config = dict(
    encoder_arch='vit',
    model='masked spectrogram model',
    dataset='short pieces for a synthesised band: melody, chords, bass and drums',
    train_examples=26041,
    n_mels=64,
    hop_length=160,
    input='log_mel',
    win_length=512,
    method='mae',
    mask_ratio=0.75,
    loss='mse',
    encoder_norm='rmsnorm',
    encoder_norm_position='sandwich',
    encoder_activation='swiglu',
    encoder_mlp_ratio=2.67,
    encoder_head_dim=64,
    encoder_fused_qkv=True,
    encoder_bias='qkv',
    encoder_qk_norm=True,
    encoder_layer_scale_init=0.1,
    encoder_parallel_block=False,
    encoder_inner_norm=False,
    encoder_patch_size=[64, 2],
    encoder_layers=10,
    encoder_width=320,
    encoder_positions='learned',
    decoder_width=128,
    norm_pix_loss=True,
    decoder_layers=3,
    init='kaiming_normal',
    optimizer='adamw',
    learning_rate=0.0014,
    beta1=0.9,
    beta2=0.999,
    eps=1e-06,
    max_grad_norm=5.0,
    max_steps=15200,
    batch_size=256,
    epochs=149.4,
    lr_schedule='linear',
    final_lr_fraction=0.05,
    warmup_steps=760,
    weight_decay=0.0,
)
Rows from block 9 of the encoder of a small masked spectrogram model, named by matrix and row number. Rows with one number belong to one neuron. Each number is 200 + 40 x the weight over its row's rms, rounded and kept within 0 to 999. All counts start at 0. After the name is the row's rms in percent of the matrix's.
Before each neuron's rows are labels from the 100 clips, of 14848, where the neuron reaches its largest size: "peak on" is the class under the peak; "loudest band" is the band of the loudest frequency at the time of the peak. Only what is clearly more common there than usual is listed. The data: short pieces for a synthesised band: melody, chords, bass and drums. In brackets: how many of the 100.
# gate: MLP gate (encoder.blocks.9.mlp.gate.weight, 848x320), inputs 160-239
# fc1: MLP up (encoder.blocks.9.mlp.fc1.weight, 848x320), inputs 160-239
# fc2: MLP down (encoder.blocks.9.mlp.fc2.weight, 320x848, transposed), outputs 160-239

peak on: C major chord (25)
loudest band: 1000 to 2000 Hz (35)
gate.434,095,237,100,161,186,82,205,215,195,243,179,157,153,161,205,213,242,217,257,211,179,221,201,219,222,267,225,158,278,182,218,167,302,233,171,201,197,241,216,239,213,258,171,261,161,194,186,183,213,137,184,178,258,182,101,236,148,231,182,275,188,151,321,154,164,248,146,186,155,193,188,201,224,251,180,210,151,272,141,188,187
fc1.434,100,163,230,218,214,154,258,140,201,265,218,197,252,252,203,279,209,312,192,211,224,270,233,191,219,248,180,228,186,178,182,262,255,139,229,275,134,128,210,195,180,158,167,181,234,137,174,230,168,193,191,182,185,243,229,172,281,228,220,259,206,211,151,229,216,250,234,204,272,243,186,182,120,245,195,126,218,248,144,191,142
fc2.434,096,190,221,215,244,226,215,118,167,184,294,178,218,167,243,221,306,175,205,199,192,125,156,219,244,140,252,170,211,179,192,212,184,202,176,205,225,136,265,172,195,209,204,201,210,216,246,198,164,210,233,253,152,197,196,239,209,161,142,113,217,245,222,192,171,198,228,171,238,228,211,201,177,285,195,262,203,158,159,225,155

peak on: no chord (91)
loudest band: 4000 to 8000 Hz (62)
gate.191,093,188,280,235,205,319,153,200,128,229,224,158,194,225,233,261,221,256,175,253,163,185,144,158,210,198,197,193,173,212,247,259,239,129,196,166,285,157,247,181,231,211,250,200,269,171,213,227,138,221,229,202,179,208,213,245,120,234,207,196,187,176,91,262,211,206,159,163,231,184,220,192,245,192,263,173,196,226,230,153,201
fc1.191,094,162,249,223,226,233,263,172,239,143,159,196,171,145,191,261,263,285,256,189,243,238,195,211,211,145,183,231,207,213,188,192,147,266,234,201,266,121,249,224,198,159,198,108,292,219,226,242,158,232,139,221,225,159,197,159,216,185,160,207,179,173,264,176,220,253,210,189,157,172,188,158,154,255,207,227,190,107,269,204,129
fc2.191,084,161,270,225,234,178,279,259,214,151,200,156,240,184,141,165,209,208,230,210,185,211,151,246,123,169,159,166,239,171,211,159,156,237,255,90,189,192,210,272,175,171,217,197,200,220,180,195,279,258,170,160,268,241,151,217,199,212,140,218,218,197,178,174,233,178,184,182,261,246,220,169,166,273,132,190,248,183,247,190,225

peak on: B minor chord (27)
loudest band: 250 to 500 Hz (57)
gate.96,099,152,233,199,251,256,118,237,229,204,235,198,132,209,312,214,206,183,145,189,223,163,148,239,206,197,226,203,197,234,190,241,203,198,209,211,266,200,91,245,183,195,169,213,174,185,237,172,199,202,110,188,200,185,212,216,147,212,133,203,208,258,180,157,117,149,230,185,166,172,214,210,280,264,248,114,188,199,181,183,160
fc1.96,104,211,218,221,146,182,264,228,241,193,181,219,215,196,234,200,269,167,154,186,183,271,204,253,253,171,167,186,213,174,196,209,208,127,123,182,176,211,213,195,157,223,185,143,207,222,180,175,188,184,179,261,211,176,294,237,144,226,187,217,220,202,139,208,247,206,114,184,123,234,282,237,198,176,211,266,146,259,205,275,246
fc2.96,107,167,272,234,209,189,163,249,267,245,214,236,221,109,270,226,248,140,198,238,189,188,150,255,249,152,265,185,261,220,176,233,180,267,276,243,204,254,173,200,204,258,274,186,166,177,221,148,242,148,207,155,227,134,162,180,198,174,188,232,234,151,120,171,211,143,250,223,190,225,223,235,211,185,216,250,156,250,232,111,229

peak on: C# minor chord (45)
loudest band: 500 to 1000 Hz (40)
gate.401,094,259,247,204,257,193,186,225,240,190,158,152,160,223,268,220,220,223,160,146,214,231,226,230,214,155,162,218,235,148,174,213,219,140,217,210,134,243,248,190,129,206,182,199,245,93,157,250,247,178,238,171,176,185,235,163,128,227,244,219,241,208,224,215,299,227,267,256,182,241,194,216,171,152,220,225,214,159,243,221,230
fc1.401,094,228,243,209,170,248,198,199,223,200,144,176,202,226,139,201,191,152,203,181,249,244,150,196,139,281,321,259,215,181,170,200,227,190,228,158,223,235,311,137,225,297,213,142,239,209,180,216,211,232,182,194,222,144,122,168,190,175,201,128,201,200,165,135,228,159,168,210,260,232,141,210,135,213,183,162,206,228,245,160,252
fc2.401,096,141,188,208,215,124,138,197,163,178,220,179,192,197,208,177,232,104,185,223,273,216,117,137,220,157,167,189,240,272,199,187,172,184,256,217,146,263,119,231,196,217,200,233,198,197,235,214,195,277,166,183,281,177,231,239,151,172,178,183,216,145,207,151,296,174,208,173,128,160,194,143,222,204,242,250,254,191,206,214,204

peak on: C major chord (32)
loudest band: 500 to 1000 Hz (46)
gate.514,102,225,189,174,201,201,209,196,149,240,246,241,265,186,180,179,220,217,268,184,235,197,266,234,184,237,278,198,251,236,197,224,218,182,198,221,236,200,240,193,150,250,180,171,63,214,228,240,226,156,243,174,146,189,203,193,261,221,193,324,195,175,222,183,201,228,149,247,141,265,173,232,278,201,227,178,266,219,157,218,260
fc1.514,104,146,178,192,228,189,230,211,214,167,250,166,200,216,187,196,225,117,130,232,202,157,238,173,211,201,206,161,279,234,232,166,239,202,183,221,196,202,265,224,133,231,174,239,233,168,293,211,225,231,225,231,238,253,235,169,198,198,191,189,214,161,251,265,236,269,165,177,190,188,114,207,166,198,230,192,182,116,269,189,210
fc2.514,098,198,241,179,212,226,164,223,200,224,294,246,174,207,170,245,239,176,150,146,217,261,250,196,218,227,118,193,128,200,175,167,226,195,161,232,122,209,271,174,219,170,282,177,184,266,185,169,212,279,159,216,235,144,153,218,224,219,200,181,275,219,288,195,199,174,189,197,184,223,235,230,268,225,184,202,207,197,110,144,254

peak on: D# major chord (29); D# minor chord (28)
loudest band: 500 to 1000 Hz (58)
gate.547,101,218,225,188,196,186,172,225,151,151,97,210,251,185,215,209,154,235,188,161,258,258,156,181,281,182,213,199,203,149,213,228,238,190,151,166,215,219,223,215,216,202,206,170,231,171,201,137,130,151,186,195,236,215,238,202,175,231,205,144,207,199,188,202,205,240,198,125,193,200,186,182,275,211,162,226,247,170,225,170,210
fc1.547,102,125,225,174,205,212,179,175,210,198,181,159,182,142,188,208,178,202,164,221,190,197,189,154,172,168,225,234,198,184,257,226,219,138,221,164,162,157,193,184,186,137,191,251,240,229,252,189,133,208,198,255,227,198,246,287,258,205,203,196,215,248,268,187,206,235,150,222,263,201,189,288,218,242,267,187,180,161,213,119,198
fc2.547,107,159,260,194,226,184,173,206,144,191,243,172,183,209,277,182,227,218,226,228,220,201,240,251,219,223,214,142,184,116,203,196,262,309,210,217,186,214,232,210,228,194,183,252,247,176,231,220,296,179,222,186,198,197,232,146,181,189,184,206,135,285,121,180,228,229,148,224,216,175,219,136,166,218,244,222,182,144,256,204,175

peak on: D# major chord (30)
loudest band: 1000 to 2000 Hz (39)
gate.54,093,256,201,150,174,226,221,199,112,247,252,172,226,279,272,297,202,99,202,291,144,198,205,204,261,178,234,177,204,199,166,130,250,202,231,206,246,238,232,211,136,167,209,218,268,132,287,172,215,209,212,148,194,233,247,184,140,216,221,173,161,127,196,136,202,117,256,141,187,175,173,203,195,232,237,199,293,225,222,202,207
fc1.54,091,196,249,171,178,202,154,227,275,242,175,230,162,177,237,171,202,188,175,187,254,219,226,170,155,285,223,144,199,150,239,208,259,171,225,286,140,281,216,279,166,175,168,232,214,199,263,179,252,247,180,199,195,225,217,97,98,186,151,153,202,216,154,223,222,193,196,265,191,209,193,273,253,214,195,297,228,155,217,241,187
fc2.54,093,188,156,166,206,153,100,224,216,183,219,143,165,153,254,229,231,136,253,202,225,236,231,169,213,120,211,244,260,169,212,241,185,229,141,239,129,223,209,196,198,164,174,296,186,152,206,207,248,270,156,151,256,310,198,193,128,187,195,238,207,214,139,182,200,230,134,216,164,237,196,214,271,200,244,237,263,222,186,142,209

peak on: no chord (49)
loudest band: 4000 to 8000 Hz (27)
gate.581,095,244,210,200,129,169,193,218,189,153,212,253,276,278,235,226,204,165,236,170,154,178,217,118,176,292,168,179,208,200,205,242,105,156,205,199,188,190,199,222,226,253,147,185,171,168,190,194,208,262,176,271,148,233,156,211,170,202,182,247,232,219,140,141,219,228,214,189,213,179,196,260,106,138,163,157,195,129,179,222,234
fc1.581,095,246,183,211,225,124,206,221,234,212,199,169,209,224,195,144,240,215,207,175,226,259,197,226,148,225,179,145,157,204,202,233,187,170,243,212,221,151,193,194,145,175,161,204,178,164,177,210,176,209,188,230,221,213,165,221,228,272,201,198,210,201,210,159,208,197,178,274,229,262,182,223,232,229,177,188,199,192,225,97,203
fc2.581,106,198,206,149,245,222,202,256,215,259,236,218,186,147,225,206,138,236,175,260,206,255,161,251,134,234,231,119,189,175,215,231,175,279,217,213,246,258,163,231,245,196,271,204,236,201,224,197,143,173,167,235,173,211,213,192,236,234,176,177,240,185,172,199,215,122,231,194,206,249,211,147,263,177,160,194,194,215,209,227,228